From a checkpoint of a small audio frame classifier.
Model: 2.68M parameters, mfcc input, arch ecapa_tdnn, norm batchnorm, activation celu, depths [14], widths [256].
Data: trained on melodies that start on their tonic, played by one synthesised instrument, 26041 training examples, 149.4 epochs.
Rows from block 6, named by matrix and row number. Each number is 200 + 20 x the weight over the matrix's rms, rounded and kept within 0 to 999. All counts start at 0.
# mid20: scale 3 width-3 conv, dilation 2 (model.blocks.6.mid.2.0.weight, 64x64x3), inputs 32-47, a 3 kernel for each
mid20.0,205,238,188,179,158,189,191,233,190,183,232,177,205,223,190,200,187,216,194,215,215,232,181,215,186,198,170,202,174,204,216,202,224,162,241,177,210,143,182,190,166,205,169,229,196,224,191,211
mid20.1,187,197,209,215,196,169,196,192,165,225,184,196,192,195,186,201,215,192,202,179,214,222,185,184,189,205,198,200,198,226,196,215,187,199,225,195,231,198,207,181,201,258,208,228,169,197,206,217
mid20.2,180,225,211,215,185,219,186,214,206,183,244,186,238,194,175,182,246,186,205,185,199,205,238,176,189,207,213,218,145,227,220,207,166,193,225,211,196,223,210,193,206,193,183,196,222,212,205,166
mid20.3,201,180,199,200,227,162,202,193,210,188,208,217,182,228,186,212,170,228,213,232,167,228,153,206,213,190,237,193,214,182,191,162,217,177,208,180,203,189,227,205,208,189,226,187,191,209,214,197
mid20.4,211,225,188,179,193,210,197,195,192,156,239,196,222,184,211,235,180,167,216,191,194,227,203,182,262,180,169,185,207,202,203,224,179,206,192,198,205,192,194,219,197,205,200,164,220,205,204,188
mid20.5,197,226,210,227,202,181,173,217,203,197,197,217,204,193,199,185,195,211,172,186,229,206,181,188,220,181,191,227,189,199,262,181,203,177,180,261,209,197,199,212,192,229,187,209,190,223,214,237
mid20.6,226,215,196,194,205,186,241,200,213,164,228,216,200,199,196,189,200,219,211,209,173,215,207,215,222,198,198,216,178,189,210,217,177,199,200,208,221,226,165,212,207,182,190,193,184,205,179,198
mid20.7,204,249,200,206,195,209,228,175,196,209,214,214,189,197,242,205,178,180,162,216,184,195,193,177,187,191,211,182,215,209,200,216,189,188,181,217,204,193,206,201,222,211,172,221,200,192,208,215
mid20.8,195,233,203,209,222,228,229,200,208,215,220,191,180,201,216,196,198,187,208,198,196,211,199,180,199,211,167,207,216,233,212,172,194,147,215,175,201,191,203,206,181,177,208,177,167,217,228,220
mid20.9,208,189,188,232,188,200,204,204,194,205,194,189,215,222,209,227,190,210,152,208,238,197,201,201,228,225,161,217,181,217,174,232,204,170,260,194,223,198,184,174,211,194,209,174,204,181,215,197
mid20.10,182,215,201,190,211,226,216,183,172,180,191,187,216,197,193,197,198,202,231,206,194,166,203,199,216,213,180,220,183,220,211,197,188,205,186,172,157,203,177,204,198,187,212,176,202,200,240,195
mid20.11,199,219,172,182,194,204,209,211,189,229,170,198,182,167,228,218,186,149,202,212,207,218,200,190,207,183,195,175,189,195,198,211,210,217,206,177,177,216,183,187,211,206,210,222,170,191,201,216
mid20.12,183,187,188,196,222,176,205,213,194,232,203,150,179,167,259,205,205,195,197,224,193,197,200,163,197,231,184,171,215,229,187,207,225,213,183,200,188,218,204,194,219,195,195,216,216,203,196,216
mid20.13,208,201,165,220,177,247,192,185,196,186,234,204,188,195,187,208,197,178,206,224,163,209,210,179,198,203,175,204,233,203,208,187,186,189,219,193,204,217,213,196,242,216,228,212,187,207,194,215
mid20.14,186,208,224,185,201,208,209,192,212,209,244,189,205,208,229,184,161,209,169,171,194,224,202,138,217,187,202,212,197,197,203,183,193,195,213,167,199,198,178,212,212,185,202,198,203,212,215,173
mid20.15,214,157,199,176,217,234,204,191,181,206,188,230,212,177,184,213,198,190,219,190,198,212,198,188,188,205,218,187,195,195,223,184,181,208,184,193,205,194,228,206,200,207,249,180,154,199,212,185
mid20.16,197,177,215,189,197,198,212,145,232,200,199,225,204,196,188,247,193,196,207,218,200,221,229,159,224,187,210,197,194,230,184,226,187,200,182,185,225,226,148,217,197,179,193,198,222,174,224,209
mid20.17,213,202,174,215,166,196,220,176,194,199,194,211,197,197,189,221,201,180,198,186,195,214,228,185,210,206,205,227,178,196,188,197,198,190,173,167,189,198,209,177,228,220,177,211,160,194,215,232
mid20.18,204,180,240,187,189,191,212,168,230,220,195,184,202,213,164,198,170,231,185,177,220,208,173,202,221,203,189,177,224,186,200,203,221,196,180,211,213,204,179,223,177,202,197,203,202,201,211,223
mid20.19,197,181,200,192,149,217,228,201,164,191,203,225,217,141,240,170,217,199,190,170,249,219,217,199,171,204,221,192,194,241,196,222,198,208,210,195,188,209,174,195,163,193,202,206,182,229,195,179
mid20.20,191,218,203,183,199,230,190,175,181,198,193,238,208,189,206,208,222,212,201,199,198,199,178,176,207,222,175,210,198,186,207,195,189,194,185,208,196,251,211,186,167,169,182,202,192,235,167,167
mid20.21,201,188,200,222,201,171,175,220,189,215,203,213,212,170,201,225,238,188,183,237,156,190,196,221,214,210,174,194,192,185,190,221,161,189,180,235,189,178,237,194,241,168,163,200,190,194,209,234
mid20.22,196,216,190,176,200,204,197,175,190,170,213,201,209,186,208,190,177,169,202,161,215,230,228,178,190,210,213,217,194,172,202,190,169,226,214,185,213,200,186,207,190,212,199,160,203,208,212,165
mid20.23,224,188,207,202,222,175,216,198,214,183,240,189,203,245,153,183,184,229,205,206,225,213,176,193,197,184,191,158,227,206,222,168,240,216,208,189,203,219,181,198,187,215,262,169,216,172,207,217
mid20.24,185,202,185,171,178,207,245,165,200,168,179,234,184,214,180,193,183,199,197,216,178,168,218,181,245,238,176,172,193,220,195,204,197,192,225,204,212,184,161,205,193,198,181,199,253,162,218,220
mid20.25,184,203,210,203,162,199,210,192,166,186,171,236,186,194,211,213,212,189,192,222,199,183,246,174,200,178,247,187,208,198,216,217,192,216,183,197,197,209,179,197,184,210,168,208,219,184,191,228
mid20.26,208,230,180,219,208,154,187,190,200,201,211,164,210,197,196,178,202,202,204,232,183,205,178,230,174,240,172,197,212,196,198,214,199,211,167,207,192,174,240,192,189,232,177,220,174,187,195,225
mid20.27,197,199,169,214,187,209,213,189,253,222,211,178,203,251,196,164,198,215,165,204,219,216,198,182,236,195,213,187,234,209,180,185,199,210,223,217,157,225,193,209,192,209,168,202,221,217,183,211
mid20.28,192,204,185,180,199,225,181,199,190,198,194,210,219,175,213,184,202,186,199,224,209,170,232,211,176,206,225,214,175,215,173,182,196,195,175,213,204,159,189,201,181,213,196,187,160,208,184,197
mid20.29,232,234,159,180,185,247,197,191,222,209,208,196,223,210,178,205,182,192,181,206,226,188,169,206,205,210,191,189,224,172,180,198,207,232,216,199,236,190,188,219,210,215,235,183,180,177,201,163
mid20.30,209,200,195,197,192,239,210,224,162,220,213,196,211,203,198,230,214,183,196,215,184,208,217,220,186,210,234,223,195,209,166,211,218,204,217,205,148,204,217,191,213,191,203,222,188,189,212,203
mid20.31,190,234,211,192,212,168,191,215,176,186,226,186,192,193,184,199,250,180,185,167,203,203,239,193,209,181,214,239,185,231,172,191,187,184,207,186,210,185,226,173,199,200,179,191,177,195,196,193
mid20.32,214,172,194,192,234,174,219,209,164,195,161,190,176,172,246,208,195,211,196,208,235,214,198,178,202,153,212,175,189,215,188,195,183,226,217,157,191,197,204,207,204,239,226,185,188,195,185,199
mid20.33,213,211,222,186,208,191,166,199,183,194,194,188,202,206,204,176,218,179,209,187,217,175,220,213,198,213,196,213,166,230,182,221,172,200,225,183,158,174,236,211,193,200,198,208,205,219,202,178
mid20.34,195,212,171,191,215,193,192,176,225,148,194,259,222,192,168,202,215,202,196,190,216,238,210,146,198,196,215,237,245,126,197,261,156,187,220,202,194,198,217,209,210,172,238,174,171,178,231,189
mid20.35,206,202,183,197,156,228,232,158,169,165,217,204,203,176,223,169,196,226,185,275,147,203,222,152,185,224,172,209,177,191,206,262,174,209,213,213,204,207,226,157,189,258,207,196,182,200,206,224
mid20.36,198,207,218,214,173,207,205,180,227,208,251,179,197,186,224,213,183,216,175,203,205,245,172,172,181,234,203,206,173,203,209,192,195,195,197,194,220,182,197,187,216,221,169,202,190,216,208,202
mid20.37,217,232,177,226,195,201,199,143,228,187,181,233,208,169,200,224,191,156,200,201,219,182,243,164,172,210,240,223,188,196,190,246,171,203,193,194,206,193,219,222,167,210,184,192,191,206,154,219
mid20.38,189,203,212,227,192,183,197,196,211,218,164,216,193,183,189,176,214,172,207,187,210,161,191,208,176,209,215,233,168,194,206,225,182,211,211,186,219,199,157,180,241,211,173,181,231,226,159,205
mid20.39,203,260,181,183,217,226,217,180,218,196,195,196,203,193,202,220,213,166,155,207,210,210,213,215,196,206,200,241,166,223,205,226,160,214,216,204,202,191,184,191,190,201,208,219,173,197,188,205
mid20.40,196,199,202,234,195,198,188,227,182,192,171,212,210,211,160,191,192,212,213,206,199,174,193,208,191,252,195,249,196,172,205,209,188,195,185,216,216,204,224,233,159,172,151,212,235,226,179,213
mid20.41,210,178,214,202,189,231,187,226,182,198,215,185,184,216,210,179,190,195,221,220,184,196,197,206,222,200,183,204,231,198,178,215,204,183,203,192,214,194,209,228,178,196,188,188,225,194,233,208
mid20.42,210,185,201,190,191,197,204,165,201,252,184,193,190,230,167,165,189,221,174,210,223,212,181,217,196,180,206,162,227,187,180,204,190,182,199,203,166,229,207,194,174,203,184,190,186,209,175,195
mid20.43,209,236,195,185,211,244,193,222,177,180,164,199,189,221,234,186,179,212,189,219,230,167,229,223,191,212,201,203,194,224,171,199,193,207,198,169,177,206,234,205,201,222,212,205,175,222,236,188
mid20.44,183,231,205,205,191,212,179,186,179,201,191,215,197,207,198,204,219,165,189,178,214,177,217,192,192,210,202,224,209,165,200,234,169,206,214,201,166,202,213,191,195,231,175,217,201,219,195,198
mid20.45,217,189,205,213,211,210,232,172,214,224,196,176,190,205,182,217,193,193,192,199,171,209,182,226,182,202,208,189,229,213,220,185,207,219,182,216,182,238,182,215,189,194,225,184,226,160,212,180
mid20.46,219,159,229,201,219,162,177,164,263,154,230,182,195,203,196,193,178,210,210,199,217,202,165,247,226,202,185,195,186,217,214,193,197,193,178,195,228,216,248,196,186,180,209,199,189,188,205,229
mid20.47,202,219,169,201,235,225,197,233,199,199,169,231,193,195,191,212,186,229,235,197,175,191,214,192,214,202,210,191,194,207,193,209,247,185,225,169,168,218,203,230,192,204,175,186,216,201,216,193
mid20.48,187,228,174,228,210,206,166,174,207,175,178,202,194,193,198,208,222,189,182,185,181,197,222,187,195,165,163,175,182,216,193,172,206,179,211,189,188,215,212,217,206,186,198,184,215,202,212,223
mid20.49,205,166,191,195,186,214,174,215,201,225,165,193,189,228,221,217,208,205,206,153,198,214,194,199,220,180,192,209,189,193,179,212,206,216,242,150,211,199,176,209,187,201,160,239,215,211,182,220
mid20.50,215,174,178,192,213,220,187,226,172,208,219,196,200,184,184,197,169,169,193,153,267,219,226,158,179,161,249,193,202,192,209,207,201,204,212,190,214,203,150,225,188,202,195,183,213,219,185,186
mid20.51,167,224,216,183,199,179,222,194,186,190,225,212,199,205,222,213,218,166,231,199,197,204,181,191,183,184,193,216,191,187,204,184,186,198,186,236,226,188,214,202,203,215,220,178,227,217,197,193
mid20.52,197,200,215,195,220,206,189,205,180,220,204,170,187,191,214,192,208,199,206,194,190,193,207,204,172,191,219,226,185,217,178,196,237,226,228,201,200,205,180,180,220,187,156,259,171,210,191,189
mid20.53,193,180,218,193,197,213,183,233,208,221,165,204,199,210,218,222,223,181,204,190,256,189,201,180,177,253,188,211,197,208,209,190,224,215,196,216,206,194,220,195,182,214,171,220,175,205,211,191
mid20.54,168,202,234,193,196,175,170,208,229,245,176,206,204,140,213,201,235,169,212,177,195,177,212,184,201,223,200,210,200,198,183,230,218,197,188,209,211,207,190,209,203,219,160,241,184,202,203,195
mid20.55,241,195,175,194,205,189,195,176,224,173,225,219,218,195,199,210,193,198,195,208,219,213,181,189,219,220,176,191,186,202,179,195,215,213,185,176,201,184,233,179,191,212,214,180,207,218,237,163
mid20.56,185,203,207,200,187,208,210,206,208,173,211,191,197,192,219,186,191,194,232,170,187,208,208,209,172,203,226,211,193,231,207,179,198,203,218,194,169,183,245,216,208,178,231,204,198,184,196,219
mid20.57,186,212,216,189,236,203,185,214,203,200,187,190,184,193,211,192,195,167,186,164,168,212,238,203,184,182,207,170,246,215,200,195,233,208,215,217,213,183,213,205,196,189,195,217,209,193,212,159
mid20.58,192,175,212,216,181,195,187,203,185,200,228,216,201,171,220,194,234,174,215,171,206,188,216,195,165,230,198,172,227,186,210,199,199,208,221,191,193,201,215,205,215,188,173,217,185,179,178,217
mid20.59,176,214,214,178,170,213,196,210,195,244,155,218,206,178,193,183,235,187,213,197,198,173,202,197,180,195,217,202,199,179,165,231,207,187,219,175,214,203,201,199,216,181,193,204,209,229,195,203
mid20.60,208,194,165,214,193,198,179,206,206,238,200,183,210,210,209,184,180,243,158,240,185,166,179,215,214,200,192,220,155,231,207,180,221,209,169,212,185,203,203,206,194,206,212,258,181,187,190,215
mid20.61,188,212,207,206,172,242,191,226,159,212,197,191,202,141,250,173,181,208,209,147,224,174,214,214,218,155,251,215,193,201,205,188,189,205,195,200,181,206,182,197,209,182,231,187,201,191,214,192
mid20.62,193,188,163,200,192,192,178,200,175,197,193,259,205,196,230,199,223,192,189,196,199,211,204,190,225,209,188,207,174,185,190,203,195,219,183,184,199,177,215,194,179,192,186,177,205,188,190,215
mid20.63,188,214,222,201,238,216,166,247,212,213,211,182,192,192,199,193,173,185,183,182,200,183,201,182,184,184,197,189,206,204,191,191,212,214,175,177,161,205,224,189,200,177,195,205,229,202,186,181